A small segmentation model, trained from scratch: batches of 64.
Rows from block 3 of a small segmentation model, named by matrix and row number. Each number is 500 + 25 x the weight over its row's rms, rounded and kept within 0 to 999. All counts start at 0. Numbers have three digits each.
After each channel's rows are labels from the 100 images, of 14976, where the channel reaches its highest value: "strongest on" is what is common among them. Only what is clearly more common there than usual is listed. The data: dashed paths with two dots that lie on the same path or on different ones.
# conv: 3x3 conv (model.mid.0.conv.weight, 128x128x3x3, each kernel summed), inputs 0-63

conv.1:500500500500500500500497500500500500500500500500500500500508500500535500500500500500500500500500500500500440500501500474500500500500500500500500500500500500500500500500500500500500500500500455
strongest on: many distractors

conv.65:500500500500500500500492500500500500500500500500500500500493500500554500500500500500500500500500500500500370500499500560500500500500500500500500500500500500500500500500500500500500500500500423
strongest on: short paths

conv.121:500500500500500500500542500500500500500500500500500500500343500500513500500500500500500500500500500500500461500501500571500500500500500500500500500500500500500500500500500500500500500500500574
strongest on: short paths

conv.120:500500500500500500500598500500500500500500500500500500500527500500510500500500500500500500500500500500500463500503500479500500500500500500500500500500500500500500500500500500500500500500500580
strongest on: short paths

conv.38:500500500500500500500498500500500500500500500500500500500514500500510500500500500500500500500500500500500412500500500466500500500500500500500500500500500500500500500500500500500500500500500428
strongest on: many distractors

conv.69:500500500500500500500430500500500500500500500500500500500519500500480500500500500500500500500500500500500510500499500617500500500500500500500500500500500500500500500500500500500500500500500446
strongest on: short paths

conv.53:500500500500500500500501500500500500500500500500500500500538500500482500500500500500500500500500500500500449500501500470500500500500500500500500500500500500500500500500500500500500500500500452
strongest on: long paths

conv.40:500500500500500500500498500500500500500500500500500500500494500500475500500500500500500500500500500500500447500500500500500500500500500500500500500500500500500500500500500500500500500500500489
strongest on: many distractors

conv.126:500500500500500500500503500500500500500500500500500500500495500500511500500500500500500500500500500500500554500500500548500500500500500500500500500500500500500500500500500500500500500500500485
strongest on: short paths

conv.92:500500500500500500500450500500500500500500500500500500500484500500464500500500500500500500500500500500500619500500500518500500500500500500500500500500500500500500500500500500500500500500500555
strongest on: short paths

conv.7:500500500500500500500477500500500500500500500500500500500447500500399500500500500500500500500500500500500431500499500535500500500500500500500500500500500500500500500500500500500500500500500464
strongest on: many distractors

conv.41:500500500500500500500482500500500500500500500500500500500506500500507500500500500500500500500500500500500492500500500485500500500500500500500500500500500500500500500500500500500500500500500537
strongest on: many distractors

conv.43:500500500500500500500503500500500500500500500500500500500493500500490500500500500500500500500500500500500646500500500426500500500500500500500500500500500500500500500500500500500500500500500469
strongest on: long paths

conv.13:500500500500500500500495500500500500500500500500500500500453500500490500500500500500500500500500500500500491500500500480500500500500500500500500500500500500500500500500500500500500500500500476
strongest on: many distractors; short paths

conv.47:500500500500500500500503500500500500500500500500500500500489500500424500500500500500500500500500500500500439500500500511500500500500500500500500500500500500500500500500500500500500500500500503
strongest on: many distractors

conv.39:500500500500500500500526500500500500500500500500500500500532500500469500500500500500500500500500500500500447500500500511500500500500500500500500500500500500500500500500500500500500500500500476
strongest on: many distractors

conv.37:500500500500500500500504500500500500500500500500500500500502500500509500500500500500500500500500500500500548500500500455500500500500500500500500500500500500500500500500500500500500500500500510
strongest on: many distractors

conv.33:500500500500500500500524500500500500500500500500500500500505500500515500500500500500500500500500500500500419500497500474500500500500500500500500500500500500500500500500500500500500500500500571
strongest on: many distractors

conv.103:500500500500500500500502500500500500500500500500500500500468500500512500500500500500500500500500500500500488500500500556500500500500500500500500500500500500500500500500500500500500500500500603
strongest on: short paths

conv.0:500500500500500500500491500500500500500500500500500500500482500500513500500500500500500500500500500500500472500500500578500500500500500500500500500500500500500500500500500500500500500500500456
strongest on: many distractors

conv.105:500500500500500500500509500500500500500500500500500500500506500500477500500500500500500500500500500500500457500500500513500500500500500500500500500500500500500500500500500500500500500500500538
strongest on: short paths

conv.94:500500500500500500500474500500500500500500500500500500500532500500510500500500500500500500500500500500500488500500500511500500500500500500500500500500500500500500500500500500500500500500500591
strongest on: short paths

conv.96:500500500500500500500522500500500500500500500500500500500493500500501500500500500500500500500500500500500456500500500569500500500500500500500500500500500500500500500500500500500500500500500592
strongest on: short paths

conv.45:500500500500500500500480500500500500500500500500500500500525500500497500500500500500500500500500500500500413500500500555500500500500500500500500500500500500500500500500500500500500500500500568
strongest on: many distractors

conv.27:500500500500500500500501500500500500500500500500500500500503500500498500500500500500500500500500500500500532500500500504500500500500500500500500500500500500500500500500500500500500500500500551
strongest on: long paths

conv.32:500500500500500500500478500500500500500500500500500500500486500500524500500500500500500500500500500500500553500500500400500500500500500500500500500500500500500500500500500500500500500500500501
strongest on: many distractors

conv.100:500500500500500500500493500500500500500500500500500500500526500500524500500500500500500500500500500500500437500500500503500500500500500500500500500500500500500500500500500500500500500500500469
strongest on: short paths

conv.2:500500500500500500500532500500500500500500500500500500500496500500486500500500500500500500500500500500500464500500500485500500500500500500500500500500500500500500500500500500500500500500500573
strongest on: many distractors

conv.28:500500500500500500500535500500500500500500500500500500500461500500512500500500500500500500500500500500500551500500500436500500500500500500500500500500500500500500500500500500500500500500500492
strongest on: short paths